Rows from expert 5 of block 11, named by matrix and row number. Rows with one number belong to one neuron. Each number is 128 + 32 x the weight over its row's rms, rounded and kept within 0 to 255. All counts start at 0. Numbers have three digits each. After the name is the row's rms in percent of the matrix's.
# gate: expert gate (model.blocks.11.mlp.gate, 8x768x384), inputs 0-127
# up: expert up (model.blocks.11.mlp.up, 8x768x384), inputs 0-127
# down: expert down (model.blocks.11.mlp.down, 8x384x768, transposed), outputs 0-127
gate.142 115:135059138110150081151122110138077148133108118142206108130147076157134147079129186105147165140086094101166155120171152148112110136134123102123104149136104106146088125042119068097120150151105099090115153144205173154088163129098142129121108160157126112114117136139160165106116127189128175125091099147123107104181197104161113092127185053103144162181120120114130150194120099071131101132092
gate.143 023:175142079145127172107087126127078175095157148103117116168113088120140083060130091137109131110113150231169075139125139137177115139103182078137125103117094132083128135159115109104151138065167082175195102143106121156135149106163094142104103177091121183109131106126094234138126088097138083121125098104124134100091179130146154105094146133105096107136117145082188103104186138125166155127139
gate.144 090:077142171154172185085135095071139133111121127166155177197132090157160134087161128169172133097083131099082161135141094149140101133134141121141115050151083145165086155135063106079152118111094097089128152149115087155130107142127137114076083150153143141124099159076164098110072144140127067135131120156121142104120097110121147125088113128096144221189121111088118123126085124124137072139199
gate.145 135:165103115126137096076054209110090140118139165145124079104086129096144124172127096197151089147128128141198141102108083155122106103155099092162103213167121128102105089211055127125184112142097108191081052063114117112065169112157130123145114126055103123139114118105154094116142118141138124112141143141150099105217149199165181172076076135157129138063130159141143120099170124142120136101121
gate.146 035:129153094125184194135145119167169165162105183143163094137101149135092133135159106144066064104119101182142094130138171098148067119067124103127173140203102144107093170137135124135139088140094140120147136124119144103171174120041102124103125129129169114150092156068124137143110126136132116119151146145066093089123138085059156074148134149117140130122120160064119137082117139130136118114157
gate.147 053:128124141080169085116122106094151060166155166119064209126188125110172155160155194145092098125094116145132181167099173132137125138205152156076158135145129096116100135072095171185173170128116073168144184204125146110157152087118087104130135106107147107128140155142101159168155129126124126101140093103115115135093100097087125144095095117199137149126116101057166122176136115158159108129226
gate.148 120:101150182127184177134149088109121087166106066160134101135089095115174134139198121102161161134152164123148138174148172198131133086139137073121124133097124166154116124101164210113103148096170182118086120130133134181172150142089150167141102155166149139122148130137099076103185161134121155036139137154170153098194069140093113106147093111124150092128109105163155136120124149130130064113159
gate.149 158:119123131159083092103122102136115118156141203119174208131132186171095070162159142129088129164195167174109135097159100131133113181112141105152180124132106097109097150166097136105116076132134164122144093146103116149129118158086099125082146169035143086125149128095093124130091141139168139168204096108148164086160148085097152125123132157142129173155115084119113092078103118169146112132143
gate.150 105:107144162124093099109146099109142087157096141113120139210097128138076149161089122098014135148126110137176155103166089089178102183121149117116098158178104140151093106174170131125129144112141134160102123110129136097185142133081070071079113144084080157154091131137147110135087133106156127161144144113117130123170092171131115091149141104105176141096127095127129124126118124149154130137133
gate.151 079:087141136145130119120079124129148154102114155122140167133139073151133086145186149115105074106138126133119075190142145107113105102254187163160118164135127133096166162151136162087099086148185134190115084112100109202143122063062087132139140138185127142146124105131127061157165103076120124105112191155135126100134069163104106149159143121125139095086125077079152097144142196142153101136105
gate.152 140:112192105106092133086138128146107100116143154118208128105117151098129156168125144127095106149143121160105139139064131151112137155112123116104198160087137120127143139127092158142058143134071067134192172143180150127093211167126100146147130183076157105112151107090091210144130128122123037113154134132128152167105121122144152142157118126118117144117153101168133112152112220174183124148115
gate.153 101:166175163183167076130081140132055140164108166136111123079118119125139148058170063175072112121126128099211124156131141111119093157124120108158097094128078150198190151119135119117125150046086137143116056121137180111088119129127079123107084136183124110152121085194127170114090139075145072121129101108116171114129095064147131143131133147094140132098070165060131133157065043117128143149092
gate.154 162:160143131134090079127164094114138123132152164122164129138116112099090090161149071107065141119131120151153080078182081173068168100150083173116157121157145091204142104125074120131131184135125095187133121123058142134094105111121064150091133124105132151132090100177102104139074140141076143126113151129145128157084091099111101070145082139076141170129117162132159147174065131165152100107110
gate.155 131:172134144158138128112111092134100134132159181102134127147096136108166177083144071096132134154148165142092166138121155137140143109139134147122134113104143160091133155110118171052140145139186101090151124186138095141096098094086043095212147113087166124195149112192162169214111144088149119164131101090078107109120137137081086102154100156136130082118123103148152130121117070153142132074114
gate.156 102:118150173133132088120151144083139088094106130107208133102195111143132188139159130141172127107144138169058106170084054124183196183200116147177085157112189100160126100135163167205113152162148140175050079100174137160088084090116156096143085131109144133100095123113143113100148112155110085138158181124155162082144134121141104122132108123117082105178057093083176033083170129179099153171116
gate.157 147:138102116165104156083104051104109105076140179070129174140087143192089115107171092102194145128144081144167144127152136083138138111077173087122169112074092143088126135135180190134126098103110129121159174141126184174107065145106110101113191144153087119110084052169079145150111179159136087102106088116127128140079100185070146116132120147185103124149152143124142082127110066080165173137097
gate.158 129:145121132156120184102063171076133177135113096142121043191151164131127123140098109131140128169174151157057147150129130154098119162142127151164118108121147071081140108155098142114180116156101172116133166112130103112100111105114111051207182166157119156115202136154179083119153155122123160152145115113128173113133149058122132040098088138207093152108100096107113103134131121154151103095169
up.142 117:140127135172148137136129137115161103116117135121129085054138113069124162166125046164112141107110110083091127147124131102144174086174121159124169129085114156116106105177129190166163111040146175064116133134055085089145105110097166175093131111154150134151136056106092103196201102123135153142129102123146151188100117129126088172127111132144124090115127161133106175126137088177108136160139
up.143 026:128121118149122062125154147160088104105085091101138156161083144106126114181142081064155080116104084154101092104124123180168129080166188146167159111087125154189214148170148098144127220120093142171138125169092100184130102165129084132133165144162120125091142111119147129144123129135174118097118099133098101130104134158080114124147138157169078090158054092117106061141134161190134121169143
up.144 098:124123106140077065176111151205146175113137116109113093086119137122103155186141078117124108161157135153178079178096180131122156111103098116115134158136179135066133077109161149170099141149176145141115112152156141062112113106086152153181176101110123132166126088165096174135174111114138137141102123095151124120154098154177139183209109102176099069077129184155090140129162099144108157119075
up.145 154:163136095130134081055084184134062168106140141167106088152183127122140146198135087136152093080127136096181129137169167110109125096082107140127120127147104168122187128206091166094217176103130082092101112094145108072108116111155161176115122103148069080138087116072086054120142127158141104146089118173119137138147176130174169136126103140194135165125102084159169128088130105087085126140102
up.146 036:122085095148161171104165134164157139140096111128161109127068080136086156193158130110076065150098130148106130105121193128126068122051153098100117120174122180132080195149107136123092067087113154145114114126083139084144145133072121127126138110178195089136105131062091186125122117092117105160162137175064111117118115105072130045140106127130149158120124164072105108062129183105137130134144
up.147 055:160157176167143174156146127182127152108122142121183061102085104120081121094134080128191125155152122131117075115156113176081124142050059107187073196125145195149162112134072122119119143123184165103114080067112114133118130168135122174137115138121119120210129145095129101105108148130129171145137171112146113152119093116112144120172167090124068102199138127181065161133137120084065149103065
up.148 121:105115208125166164150156110091121092128105066167156101130068093131169110106186142106150140127156140114117123175196163203120128081120159109147135111079121149132113126108181131117121129074163136117102105099136152228189120147107145154155119176226165150098138139145090071088181141108132138121129119137177115133127098171121114114131073074127110141116126118159173159109122159112094072117175
up.149 164:136069147159171153187132175082130149152148132109136175163153123107115109091099164160158115150189118080116128099111122141066143159111084187146190102086120082160142124135128118112130127109156141111149131054097100135109116182075179139118117158140125134200130096114049090162152137087147137071176119113102100104163086163093124147125149111139074090087179094133125166093121081111060121091178
up.150 117:090120165098074080092172110072153113123070093093119082160098124130054136140076149117034121150099098104172110117140103093138109129121138099122127148148113146112119101115163187123140160091097199139138132118160124088167166125095072119075095107096101128168120143126090158079106117093076074137129147157164141119172154154109128112187173102102193157103125122133142106177113194155198080188092
up.151 086:133164136136092107162057133181143108166182154081121076096101194134100114117088113116095162101196105130090119175114074115111123124097147143153103108160135100100112065143085192159106161131141126107117146143120162065148117132172120094125117115080126071101139126120117128120171073127200090156092096116122165154102139094164160130077080123087121187168123131105144114135141088139089095100170
up.152 141:128061104160168121100075142153119144165166123166145098148076187044114126171133182181149118079158101105103087175152147200070139118093087201084137133124093093157127103141088148096135107101102160117160132133127083111116095091073170124104144168120099095159092106120140110155118068125178110051141083074170148134117151206128149114116128130119072126086128127133212124127182075133107169099121
up.153 097:174140186175127138146161162124111185106131178129116057087121173109106123109161125161094112091115135122182135188154155101103057149124158113184118136081153162174140120112110130173144133104089125102084099143108166115112122103137134091148122092228134107211114097202116175075105085101167128126131114120094152101149116124141139168128103121124176135136112145129135157143131081146166119132102
up.154 164:162103140099116119125109112115125134106131159149135113141136125088078073167118098093072159124137136139148099077155092140127197163140085116114114111195159091210118142168056146078141148171089094208186143125042141144085086166098093091158153127105101117102124114150146123142124076144139125166150135100139197144074143092128136100142070107114120154099086100165106109151092158191164099097123
up.155 145:157171086081156164110144157120121153146059130132099097120132108167111067151090203182151109126108069088151105101146108126048067111152116113117153183146127066174141116164166062177150093107089144160121144124108132160145129144122138149088117097150112111121099213100107108118119138127063157091102150167149143127146085061179187141148133104155152183125092127128109150097125144114115161143163
up.156 113:173089107125162138086160139165157126146162108131072139169093140084116116090094106128076167086090158109133073071144143089127089097148119049090119113110128150093154116094120115113122140077163119149155098159093130203118163187145174140158206136154102111114172127137097126164138155118120139033092085109125032119141135159133129113087116167125154068176101146146110162164132162193198123193136
up.157 152:139161170106154098163169204136141138166116127164106082131175110090156185150104198173045133118127159135097095134123118184103125174157061149102069138126148130159157123094100057118137196162125120150100073111163087079146191145130142145140090111105135105151175210061169101101145127145133158154162173132108113133177164075184128150135145124042134147095135098124153146126150169196102074098149
up.158 130:057081199133136188135128104068111105151120140148181229052222119108118180114185083126100164103171088143054140125150081145136122125161107083102139195166078109149142125098118123125172112163058122137118113098091113111102105141101155100185179189131105102143173088115081125162128172132143105164149097166072138120091131142137142117072115068112091146139125148089096104148101079126100165137134
down.142 108:158114154077165089127117120118097145116069070132117113183071119149075145063117140159115130146106132173129108185103100175099151185149116141157128143144145099122095126161148187144139115152101091149139149111132135126149145198185151131093149088095162138131133151087147193154140132141166113102085159207131162153143158115153158146108105111080130197121074099183157091081143126095132189128121
down.143 030:123106148095099137037108136159160175104097126107163091218150135119143168084121175125154128170129138161119061201066117100118149126144102120145061149156113136125170153133146095065195176052138091155097121121118119111159170118093163112155170157162150136109150152132045165144114142129122133116115134130142040139113134176158150094088192171152060123124132080182114147102129122141119099141117
down.144 106:176145104141138093090159109124134180116099186189120130145182127091150120109101106135074121075152174108157150104185132185144164091157139065082163090096111113101145123110129077050129112116170127069175164162148098102147134078112084154080110126107149136105133161118136108184144130089187086163110179088122178129137154121147151103125074125130124110184126122073143156175171123173103094090157
down.145 131:152083099129123172127150141104158174109124162065159076115097167127146133139184121122135162101117163119152143111191130100152158242163129120089104144142162068148139106123138144105119122087104067141139120169105143179133133161157158157150138136164137143103132151072104105110115121110125114136134107137153072126107124154119075179065106089156100088159158180094104180142133142145153113148085
down.146 044:151091113142120151122181120136139096116079089143087109093133163092090132110161124118108174192140105158127117066098102122200137158108128124107148086126161159132099125133125102105146090104110117139082173087136142115099168108134124108163123147168130130073130141111096168152061139060117122136113137090141153119163150147060117141185156130147157096145116032194157166053107108184095099143111
down.147 062:150129088180098098114136114101126095160182216144138109106063077139121098122184094128202126068147148151089131173130148110124157161133123105178124086129106159121143098186109139168153159107172091133099136152163141143180169111087154151179104112084113105130145112114128081123132167184178073135151150147070105171179132109141121163103129094150162104123123198103136152160093151104117157139110
down.148 125:146156122157106160129171125117089128133159154107142122088195159123128080106103142110134104085186169190100114118137074104118157190132114173131126080128149112138089076127141114167138145124138153100172100159074151074049107143124143170104107124139110150113141149178136141178107111130162137208095113114123110157133180179099176181164155142132073144077189153083185160138179152143120076161142
down.149 158:103150186103128099149081143100127133166098188135174068153081118150050094139160120084146083083139092154160135136102127121154076111145114141148155134147125152108160112145087126093065117126144109119119111137138151119153132090122146176154176127112157085172106158165110123084132059154097113154153119119101082120172170162131146158144131172182146110142097097181101085138032073155192144163132
down.150 124:122121165195123194105162173175055142165084082161119116151118124130159147152131123127176128139207176061159068054100102120138109151186136163093169115112115130199122157091121164153090105097157189111155119151136142190120096141161115148132120137151178129126172179173061173153145102125110158126116084174133136149113133137069133162142121134158093144124111225118172089140139136124159143141141
down.151 087:121097094121168102137119124093086171111115145153115197168101112064119112137110084106092059159084154142142103116153114122101154119133118164067055154109104105079112165093128128123069135182124115150153044113098102118058092129119138157140142116084128105109085157183112100110070153099105137219130114163126123110137135109161098100131122127116193104074121132136115120153160153040113138100172
down.152 144:195206132090158162145157136172128075169116117127111108143130124138117130113106176085106135145091092171183145123127106166098165142098111198168126132132188144111100142160127138155099201145105097150113078118136133138143108147122132104167138157129125122128121131104102118136145146093124107127154117175098121122151146121143135124121135152122147131095165166119127100189122192107214103159099
down.153 107:154089107096156184126104093111144115131104117154157156158099126193068120124133103153091122155168104174176141137114114125148161083118141123136192184098101121080155105070097113138095090143105189103080081093123126133165103138116189116153140117090159149099182163140191195147157111193118193140130128106114162153070150114088106055121144109139167070156190207099151143135149177078131104125134
down.154 128:109091117171093139124129133141101135091138082122159195089152098121181150161054113132079132120112225135124173117153103112148118108130095084146134080137126161130077146104156183124033104122119128138166092146085098140172175120174112140071126133146119172153159141104142144161140187121137088099119114143091120076148123182084126092129213165142121093186057160104128133114134129151059123115145
down.155 133:132178079103166118105077136095195135079125184087145133106092154126124124160157106165120138136146077146174152112179120169106082118091133101107138093148166052109104123104097179148186142136061134157156065090149143191129135118120087219093105106120150143124163121110105158143111131162199088129135106127085128172078152167089086195110059084162157120150138125102197107120125130148179137152138
down.156 108:154169141080126110093161061137133113125113112131147127062194101148090123142149116154128141092135117102104093132129193124098030141147122157170132126094129125140118119174143102094158141126133146131097096161147096106133096111094115116154065120087131170103118136127148180129154137147100108093185124086129128156090139121136174145182142087149110103153142130128084135109105150064079127054165
down.157 129:088140140109122113063170121148100117113084144129134155120169072118049129200158150115089057167106106107114148146111092144122177139203121101075139139166109127149172133166140176157097156150151124108169121093076136099128151178141117097182098093168133132085160137125204088098144167121170159104092143074104117132112134085118094183157084156102153138120131139172175112130086132116139128162110
down.158 124:125126081128110111141123141164090102168109143111133071125133065127130118102083136148082101101052134204122093075100108098172097146137093128150112123187119142181102102139155144072092143123131090106120114091118131164148221099110175164103155160144077176114157091205102119142130093103147093144163126139141140200129150137116163040116142172162141179110135133127127120104151172151142107161143